Rows from block 2 of a small spectrogram enhancement model, named by matrix and row number. Rows with one number belong to one channel. Each number is 128 + 32 x the weight over its row's rms, rounded and kept within 0 to 255. All counts start at 0. Numbers have three digits each.
Before each channel's rows are labels from the 100 clips, of 14976, where the channel reaches its highest value: "top examples" is what is common among them; "peak in band" is the frequency band that holds the peak. Only what is clearly more common there than usual is listed. The data: telephone keypad tones over noise or synthetic speech. In brackets: how many of the 100.
# convs0: first 3x3 conv (model.mid.0.convs.0.weight, 288x288x3x3, each kernel summed), inputs 48-95
# convs1: second 3x3 conv (model.mid.0.convs.1.weight, 288x288x3x3, transposed, each kernel summed), outputs 48-95

top examples: number of keys: 2 (49); number of keys: 1 (43)
peak in band: 1000 to 2000 Hz (81)
convs0.230:154148111110159143099114105168145154189141117114143192082116094135154135091172137139106155136141162145133126176100130151129104165152128169169098
convs1.230:191101137109111175116118127120114124156102157103117160135134104084089070183189126121103082146145135128087184102129151142111133107123139119062129

top examples: rumble (65); clipping (41); muffled (low-pass) (30)
peak in band: 500 to 1000 Hz (57)
convs0.185:076089074138134125126175147130167073096138140091110098152120098140088108086113215208082117124114140065114104130135130129120130141166115132082091
convs1.185:177058205095110156127088138094087119150113116149166160173138075083090114182134075072113117130064151129118193139115156141126126090149133098137080

top examples: thin (high-pass) (59)
peak in band: 500 to 1000 Hz (98)
convs0.12:134089119102134140126133177119113153105139182146132142089126115137107116119126116126129101161116140107178118127233117114130139125164141143138124
convs1.12:123137199135133101136119113098116085108182124159170113131130107046160063170099072103052181111177195129138066144109123105107093121106131173151144

top examples: number of keys: 1 (48); number of keys: 2 (44)
peak in band: 500 to 1000 Hz (57); 1000 to 2000 Hz (43)
convs0.36:119104125123128124112124157162153153155179146113121155126214106146142187101164159163155148181196141155136124191147125144127175182143139169175105
convs1.36:190099159113111162102117171043136113160192148111094143116130117093105081139191092122113081148114142095109159096151136126115171105112138100130111

top examples: thin (high-pass) (61); number of keys: 1 (30)
peak in band: 0 to 250 Hz (53); 500 to 1000 Hz (31)
convs0.125:058076132156128147165074141079120128100116129105159146124153185121140159194135091058135126130133122139114111149084117103144148135077094114127211
convs1.125:155106097078115147107176138116119181126104210065134152136121152104179158134112165167194120134155072166141126163212133171110123116055149139122095

top examples: quiet level (68); mains hum (46)
peak in band: 1000 to 2000 Hz (36)
convs0.96:193137109116136139108087078128111112237087105080127185109066107107153092111132123074143121098103096114139107101068152125124089097082127134175116
convs1.96:172113081093112146134151103139097185146077186086121165147149101098104144210157152138151099138102093181071194152147143142118129146131153110095143

top examples: thin (high-pass) (87); pink noise (39)
peak in band: 0 to 250 Hz (89)
convs0.173:090089129160148168155076149073130101122125128066184139113136162143144143170138113066125128122122141114126129164117109085148142165060071154132196
convs1.173:156103104084118150112174145113117174125097210074142152141115148098173160147108169168200114132155060168141128157208135182113115113058151143098102

top examples: number of keys: 1 (48); number of keys: 2 (46)
peak in band: 1000 to 2000 Hz (74)
convs0.268:142119123125161141108120148165151153169166124125143170105187104148145176099176153155138152156176157159151133194138125145132171187157124188185109
convs1.268:200090163106109172097119149056128114154166152103108145122134116082099071154203112122106079136111138102102164100142142131114156097114145104127117

top examples: thin (high-pass) (60); number of keys: 1 (29)
peak in band: 0 to 250 Hz (54)
convs0.122:067088137150134147157057142083124133117117122102166158117153186119141151197136091046129126126128119144117116140086115097144145140072090119140202
convs1.122:160106093079115148108181137116120182128102210069136154143120147104176162144116166171193115136150068172135131162209136174112125116059151138118100

top examples: number of keys: 1 (48); number of keys: 2 (45)
peak in band: 1000 to 2000 Hz (62); 500 to 1000 Hz (38)
convs0.211:124106126127142129111126159168156153159174141119129156115199108151142176102169158167150148171187151157146121201146125146128170188150130182174108
convs1.211:194097165111112162099116161033133109159192148109102143120129114089103073147189091120110083141116142090110160097144138128117161099113140104128111

top examples: quiet level (73); mains hum (46)
peak in band: 4000 to 8000 Hz (53); 1000 to 2000 Hz (35)
convs0.234:190137109123131129112069082130119099224088095075120181104080111100154101116131114070142117101103091106134099088069150119122100092072116125173123
convs1.234:177117060099115144139151105134102178143082201087125167157140101099112170212151165145167107133114085185079183159162143134123122145133152120099143

top examples: key "*" (59); first key: * (27)
peak in band: 1000 to 2000 Hz (75)
convs0.1:137130135120178184110112103145158151172121103119179177106104114168137127113159169147112149101116177155171138171091134135149112194184110207144119
convs1.1:194075155084112176103121123115099122152095154090143153150141103054092090181186132099089086127104132120077189126135158145114135095108149088116111

top examples: number of keys: 1 (48); number of keys: 2 (45)
peak in band: 1000 to 2000 Hz (93)
convs0.147:128141123119164156105108137125150135182138112088164187122167098161163163101181156112118125143146167148130141190122131152142146182103124156187112
convs1.147:201097130105112160096137147104123120153122173093107148120151111093101065177155154139106090141142132126084187088145144142114145099115147108091127

top examples: number of keys: 1 (49); number of keys: 2 (45)
peak in band: 1000 to 2000 Hz (51); 500 to 1000 Hz (49)
convs0.272:117106121120136129111122155156155153148175140107125156118206105150138184098164163163146140172193146152145125183146120140127182183143130173179105
convs1.272:196095167112109161094119164048137113160182147113103145122134116093103083147181092121107083141121142099105161100152139124115167090118142098141111

top examples: quiet level (71); mains hum (48)
peak in band: 4000 to 8000 Hz (52); 1000 to 2000 Hz (31)
convs0.256:185129110114132132106075063129113108224090099079121177111071111103155089114134122082147128102106088106140099097057152128123096092084129132169116
convs1.256:175110074089112149135152104133095182141079188084130166159148095097106159214154153138158105141106091180073193155153142139118123144131154116093142

top examples: white noise (92); clipping (33)
peak in band: 4000 to 8000 Hz (91)
convs0.216:110091124125112139159058106127081149117127113230140133126142200132130149218135072069176125137127109142122102103065126140142137091163160105126198
convs1.216:144137109061124136094177125121131197117100179056144149114113160113194170110099167173201144115170074165168103163197118162107114119061126155118097

top examples: number of keys: 1 (48); number of keys: 2 (45)
peak in band: 1000 to 2000 Hz (60); 500 to 1000 Hz (40)
convs0.138:129112126122140127108125154167152154169183136122128165121203103148143182097170151164146155175181147159140129190140125149130173177152142172187104
convs1.138:203099161108111164096118159054134114158189149108097145118134116089104073146192097123113082149119138099104157099149141127112163094114142101126120

top examples: number of keys: 1 (49); number of keys: 2 (43)
peak in band: 1000 to 2000 Hz (77)
convs0.155:146129127115165159104108128149149144171140109112161172106167098154146158095174155135131143129155171149159133184119133133136157188151112189176105
convs1.155:204080154102104177100127137089117122157123159100123153134145109068092089171188127120103082130124133118086181109144148136112161095121150095133113

top examples: quiet level (69); mains hum (61)
peak in band: 1000 to 2000 Hz (46)
convs0.238:189140112119130129109077071136116101220089092078118177107077109100151095116133116077142117101106087104134096090060148122122100085081119125172121
convs1.238:173115068093112145138152103132098187145083196086126168158140100100113171213152157137167104137112087189078181161153144136124125152134153118093142

top examples: quiet level (71); mains hum (40); muffled (low-pass) (31)
peak in band: 4000 to 8000 Hz (62); 1000 to 2000 Hz (38)
convs0.260:174135112121131126113067084129123096223096092079122176114088110105153111114129113058146110112108090109127108083054148116121106087073111120178125
convs1.260:173114041097119143140151106134108174144096205090117156151127109097123187206153178145182109125118080185088174167169142130127119146126150127097150

top examples: quiet level (67); muffled (low-pass) (39); mains hum (39)
peak in band: 4000 to 8000 Hz (52); 1000 to 2000 Hz (46)
convs0.250:161113092105143123118061113108126093207104111099129179103105126120160114131130107049120119115114096087116092069074135129127128074083114108193140
convs1.250:172124055091123141135161111133116198154097197072118154159130118102140181184148202154210112122128084191093168157177145130125127134120146121103135

top examples: thin (high-pass) (58)
peak in band: 500 to 1000 Hz (99)
convs0.100:142086111116131126126149169112110148115142188138130132104136125143117114119130130142127119151120143089169132125242117136129140121157144138145121
convs1.100:111127207129131110134120123096110104104180127153173117142135100064165080175129046104077152112160194133132083138109118113116094126100126163151142

top examples: thin (high-pass) (42); number of keys: 1 (42); number of keys: 2 (31)
peak in band: 500 to 1000 Hz (56); 0 to 250 Hz (32)
convs0.190:118082117129122121139045125087115110165147110098136166118166125100164154149144087053136115153144091126129098115078123112137169103075102106176166
convs1.190:182121068089111146123171143127116187146086214074120160155123137105155182170137193159207100114135072181118162160209141159115120122075154131112111

top examples: quiet level (67); number of keys: 1 (27)
peak in band: 4000 to 8000 Hz (69); 1000 to 2000 Hz (31)
convs0.149:169129118119132126114069077130118098221098079080125172123090111109150109116131112058146112111110084116124111086043145116122107084074109116173123
convs1.149:171113040096118142142152107134109171143097198092116155150122111098126192202152175145180111128119077183089172174171138133129119151120152130099158

top examples: rumble (75); clipping (42); muffled (low-pass) (34)
peak in band: 500 to 1000 Hz (68)
convs0.174:068079088141137125125175147129167079099141140096114105147118092142085108082117206214086120124110152072120116142138121129120126155178116142085090
convs1.174:177070211092111147124090139091089112150111120150165163165138079079084102182127084075097118117087154121123181142124158143125130087143137095138078

top examples: mains hum (49); thin (high-pass) (41)
peak in band: 500 to 1000 Hz (31); 250 to 500 Hz (31)
convs0.103:173150112109132129103093094146111153230125111109123203100132087108178143093158113104127156123139123144123143143084146153122105124123152128198093
convs1.103:195105107100103171117131132128119149155098171093107158125159095098093086182187129144120075154113115139068211100146153137112152114123150096086140

top examples: thin (high-pass) (57)
peak in band: 500 to 1000 Hz (98)
convs0.196:134078122108129129124140170115110154112138178144129139096138121142111117116130118131126116152118143098170129127230111131127137123161140138143119
convs1.196:107134202128133106135126116100114095106183122155170114136135100063171071178128048109073154112171195132129071136111115112116095128103127167148147

top examples: rumble (77); clipping (46)
peak in band: 500 to 1000 Hz (70)
convs0.169:086092088138137144123170134133178086097138141059123097168114110159098107089118237210108102118121145089126104148123133139129118161161115153084095
convs1.169:170064201097109176119100143090093120149108123140168168172139069078086112194152082078103123131076144119103200138122155137122129093158139089129081

top examples: number of keys: 2 (46); number of keys: 1 (45)
peak in band: 1000 to 2000 Hz (81)
convs0.53:125107121126153139107131150170161152155168136116139160106180107152139167097173162176138145157171166149155126207143123145129158200159122193170105
convs1.53:203096174108111167096115151047127109155176146111113149127130110078098070161182095114103091139115140095106162105140141129116153089122143101120114

top examples: thin (high-pass) (49); number of keys: 2 (28)
peak in band: 500 to 1000 Hz (98)
convs0.180:123084128115128133124134184111115155105138175144131136096138110142101118116133108128131113160128147121173130144234108112130139133158134142138117
convs1.180:121129188126140112127128111093115074097190129151166105124132114039165043169104062112062166124170184127130063134120126110106096116096132174157144

top examples: thin (high-pass) (42); number of keys: 1 (30)
peak in band: 500 to 1000 Hz (51)
convs0.171:084077128132116118131127181084113152113133179129133150117157107150118123117129098103121131153129135130172139144222108116128144147131138136152120
convs1.171:113122159127136109131140125103110092102194144127134109116145133044170062138134041129088137137152172123123073120129117107112106131078127169162143

top examples: rumble (71); clipping (42); muffled (low-pass) (29)
peak in band: 500 to 1000 Hz (63)
convs0.133:083087106137151154119142129131174110102135126075138115138109104169097108088125219193106106110114156104146110158112127132130118180179100181091096
convs1.133:187079199096113170110107135091096114152108129129166165163139076055086104193154092083080120131090147114098191141131158135117129092141141096128080

top examples: thin (high-pass) (60)
peak in band: 0 to 250 Hz (55)
convs0.3:068079135156133151159064146077123126108115133106165140128150187127138159199132093055137124128130126140108116147094122105148147137081098126126212
convs1.3:158108095080118146107177140117119182126102209063138153139119150103177163139110166168199118137155064170141124159213134175112120114056146142109099

top examples: thin (high-pass) (58)
peak in band: 500 to 1000 Hz (97)
convs0.95:141075112115129128128143164111110144115136185141131136108135126143121113120127129137123116149116140086173134119237115137132141119159145137143122
convs1.95:102132204129132108132122123101111104106174124151170118145137101067168081172135042106078148107162195135133081140107116112116095128100126165149143

top examples: quiet level (73); mains hum (47)
peak in band: 1000 to 2000 Hz (53)
convs0.175:178137115119132122114076074133113100221098086086117176115081110103148107118134101065144116111106093113130104082047143105116100084082109116173123
convs1.175:172114061095116144140158109130106183146094198090118166157124107102124179202151164143173106130116080198087173172165143138131122157124153127096146

top examples: white noise (93); clipping (33)
peak in band: 4000 to 8000 Hz (93)
convs0.271:114096123120110141158057106133085150114131116247139129122136197134132141219130076071176120138128108133121099101071128140139136093172162107123195
convs1.271:145141110060124133097174125122133202119100174059142147109110162110193169107095167169200148112175076160174100165197116159107113118064123156120099

top examples: rumble (80); clipping (40); muffled (low-pass) (32)
peak in band: 500 to 1000 Hz (50); 1000 to 2000 Hz (32)
convs0.89:109107115136147156123147119125172093102118117079141108157085103162111090086123223192099103102108143091155100144094141144142108155184098163088093
convs1.89:166073193083112166109107137112083127148087129128169164177148076056091118204156099071094122131094134129081190151143165149116128099135144093131071

top examples: number of keys: 2 (47); number of keys: 1 (44)
peak in band: 1000 to 2000 Hz (88)
convs0.34:130123119118157144105131134171154153168162127113142175105164098152146154095183157165123144151168166151138126209127124150132141192160123173163103
convs1.34:192099163112113164104113144076126114154156152108111152127128106087095066163185099118104082150139140109103165096141141135114144103122144111090119

top examples: rumble (83); clipping (44)
peak in band: 500 to 1000 Hz (76)
convs0.186:082087104137148148119148128129175102099133128073135108144109101167093105087124227194098108110109151094134110152114125133130117171174104164086095
convs1.186:187076202093111167113106137094094116153104126134169168164138070065087108193147085081082125131088146117099192144133162135117128092143141095127081

top examples: number of keys: 1 (47); number of keys: 2 (44)
peak in band: 500 to 1000 Hz (69); 1000 to 2000 Hz (31)
convs0.225:117103128122116118118125159138148153161190144107112154142233110144142188100154162159155154191191126157128133175146124155132178158138154144179108
convs1.225:185103155112112155101118183054138116161209149112081136111134126099112081126188094128120079155115139098107153096160134123112172100105141097138115

top examples: number of keys: 1 (49); number of keys: 2 (44)
peak in band: 500 to 1000 Hz (69); 1000 to 2000 Hz (31)
convs0.121:105102130122112119118115156123148153146182142099115150151236110154139200103158172148152149190196124153124140168139123145133182158129159135173112
convs1.121:182094152112106153104125183062143118161199148115083132110143130101117088118177093133123078155115138096109152093165130123109176096106145098155111

top examples: number of keys: 1 (39); number of keys: 2 (38)
peak in band: 500 to 1000 Hz (52); 1000 to 2000 Hz (43)
convs0.273:160146118116121123113101095131112152211131107102118194116161084106180158095168120101130150136156114144118143146081144150121127120107162115210092
convs1.273:213101099099107160115134143118127143155119175093093150117171099100099074181182133157127067159124115138071209092158150128108152110120152096108132

top examples: number of keys: 1 (48); number of keys: 2 (43)
peak in band: 1000 to 2000 Hz (75)
convs0.119:114095115131159151109130151170162149146172138106144150115179106164134167096159184179137135156171161151160119195144122142134164197163119198156104
convs1.119:192095180109110163094115152053123105157170141114120151133129104070095076163176100107100097133114145097112172109139141127115154091123140094128105

top examples: quiet level (69); mains hum (37); muffled (low-pass) (30)
peak in band: 4000 to 8000 Hz (63); 1000 to 2000 Hz (37)
convs0.187:176146104119132128117086077131122090220096092080120180112078110107153100111127127084137110108109075092128106079056153134120101080083128117182118
convs1.187:171116068097114142137150102135101186142082195085124166159139098098110178211152157144170108131112090186081183162163140129124121145131151121096143

top examples: thin (high-pass) (43)
peak in band: 0 to 250 Hz (43)
convs0.240:145100104114133116128050107099122112193124102111128165102134129113159138150135085036125120134123093119118078093067127114128145087087103107178152
convs1.240:179124056091114145132166131131115200148090210066125162165120131110151187185140193157207104118128075189108164165195142149118121129094153128104127

top examples: number of keys: 2 (48); number of keys: 1 (43)
peak in band: 1000 to 2000 Hz (87)
convs0.105:132120118123152145106130137176158156167164130116141173106164100149146157094172155170127149157168167153144130208129128148131145193164122184166104
convs1.105:192100166110113166102112144075125112155162149109112152128126107087094064160189094114102084148137142107102165098137142134115144102122141104099117

top examples: rumble (83); clipping (44)
peak in band: 500 to 1000 Hz (78)
convs0.7:069078106139148147122150132134170103102132128076134116135109095160097109087130211200093114115107154094131117154118122127129116173176100164087093
convs1.7:187075199095111162114104133100093113155102125135164164164139081067087104190138086079085124129095150115102186145127158140120129089142137098127079

top examples: thin (high-pass) (51); number of keys: 2 (26)
peak in band: 500 to 1000 Hz (99)
convs0.237:130091124107130139124134169114110154101134172148134140088130114139099118116132107129128105159125144114171125135234110111129141129163136140138120
convs1.237:121135196132137108132126107099117079106176123156170106131131111043163047173107075109060175117168192128133069144113123105102094118105132173152144

top examples: quiet level (70); muffled (low-pass) (31)
peak in band: 4000 to 8000 Hz (66); 1000 to 2000 Hz (32)
convs0.107:167126117121134122111062075129115100209096088074117177099089109095153109124136094057141120106106102112131106112058135106116107102065100122174129
convs1.107:174116043092117144137162116127113180147101206081118156157129107104126176201155173150183099136117077192083174162177151135133127154129152123086145

top examples: number of keys: 1 (49); number of keys: 2 (44)
peak in band: 500 to 1000 Hz (55); 1000 to 2000 Hz (45)
convs0.43:120108127126128121114122155159155152152178141115120155128214108145145189100162154162154148181196142155135126185146125148127178174140139164178109
convs1.43:188099156113114163101119171050137114158199148111092141114131119093106079137191086125115079148116141096106157097152136125113166102110139099132112

top examples: number of keys: 1 (49); number of keys: 2 (44)
peak in band: 1000 to 2000 Hz (57); 500 to 1000 Hz (43)
convs0.50:125109124122137127109120149173156154160172139119126163111196106145145181100172155165144150170193156154143123192139125145125165183150134179178106
convs1.50:196097159112112167102115160054133114157183147111101148120129110089099074148193092120110081145122143105106164097146139128115158103116138100123111

top examples: thin (high-pass) (41); number of keys: 2 (31); number of keys: 1 (27)
peak in band: 500 to 1000 Hz (64); 250 to 500 Hz (31)
convs0.10:091071134132121127132120173094115151102139164150136151097152107146101130110137076111115117162127148145173131151202096095126148146148124126142117
convs1.10:139124148132142122132151121093115091105178143138144109129140121036184078159147081131081136131153180138105085128145127102113096139092130178154153

top examples: thin (high-pass) (61); number of keys: 1 (34)
peak in band: 0 to 250 Hz (55); 500 to 1000 Hz (42)
convs0.163:058081136155130149161074148076127125106113131092163152125163173120142159185137097060133123121136117134118111149098120112143156132069098116138200
convs1.163:159105102074114146110174141119116178129105208065129151131122154100181156134111167165201117131158069160143126161217132173109120113050150139127096

top examples: mains hum (49); thin (high-pass) (43)
peak in band: 250 to 500 Hz (45)
convs0.130:172135108123126126112091072124112138228098104074110183097098097084168115122131111095142144110115100130128118138063143139109091115047149127183105
convs1.130:198109064103115154136140129125120169138097184083112151126167090117098106216167162165136090158103094161069217124163140135119128131136149107080156

top examples: number of keys: 1 (48); number of keys: 2 (43)
peak in band: 500 to 1000 Hz (78)
convs0.68:124108132119114116119121158129149156160190147112111154148239111146142191105159164153150155195192124157120139171139127161131177155135160135177111
convs1.68:188103147110114149104121185069140118160211151111071130103140132102114080118186098134124074153115137100107150092164132124108173101099139099139115

top examples: quiet level (65); mains hum (57); muffled (low-pass) (30)
peak in band: 1000 to 2000 Hz (57)
convs0.23:150134125113150150102088089123127133247088109075144180082087094117146111112128111077131136080090130154151108142097139101128093150058112163185107
convs1.23:185111073090114146119148114131102165142085201076121155143152105078104109208168189139127087124100097160058196127148155149110134120124155093101132

top examples: mains hum (45); number of keys: 1 (41); number of keys: 2 (27)
peak in band: 500 to 1000 Hz (57); 1000 to 2000 Hz (38)
convs0.177:167133097104140139104065083128114137221095108086130203085108098102162113105140111082134136094108110123138114126083145125120107124082132146187106
convs1.177:202105085099105158124141116129109171147086183081125165145168091099095109215165163141125089141109110158055212117143152143111142121131155093111129

top examples: thin (high-pass) (42); number of keys: 2 (31)
peak in band: 500 to 1000 Hz (88)
convs0.228:100082125125121120128146194095115145113138183130130141109158111152113119117135104120127126159130140125166135144241109117128148142137141134148117
convs1.228:133110185122132112129134113094108091104205151126138114115139132027167047153106055123086156139163169120125063127124123111105106117078127170165144

top examples: mains hum (58); thin (high-pass) (43)
peak in band: 250 to 500 Hz (44)
convs0.24:179132110114131131102082073126112134243085111077119181100088100093166109110127114076145126098102096125133113111071153138116089106063148132172108
convs1.24:184116077101113151130147111138107182139080182081121159139165092108094110210166159153142091140094099168064214127147142141116130133131151105093143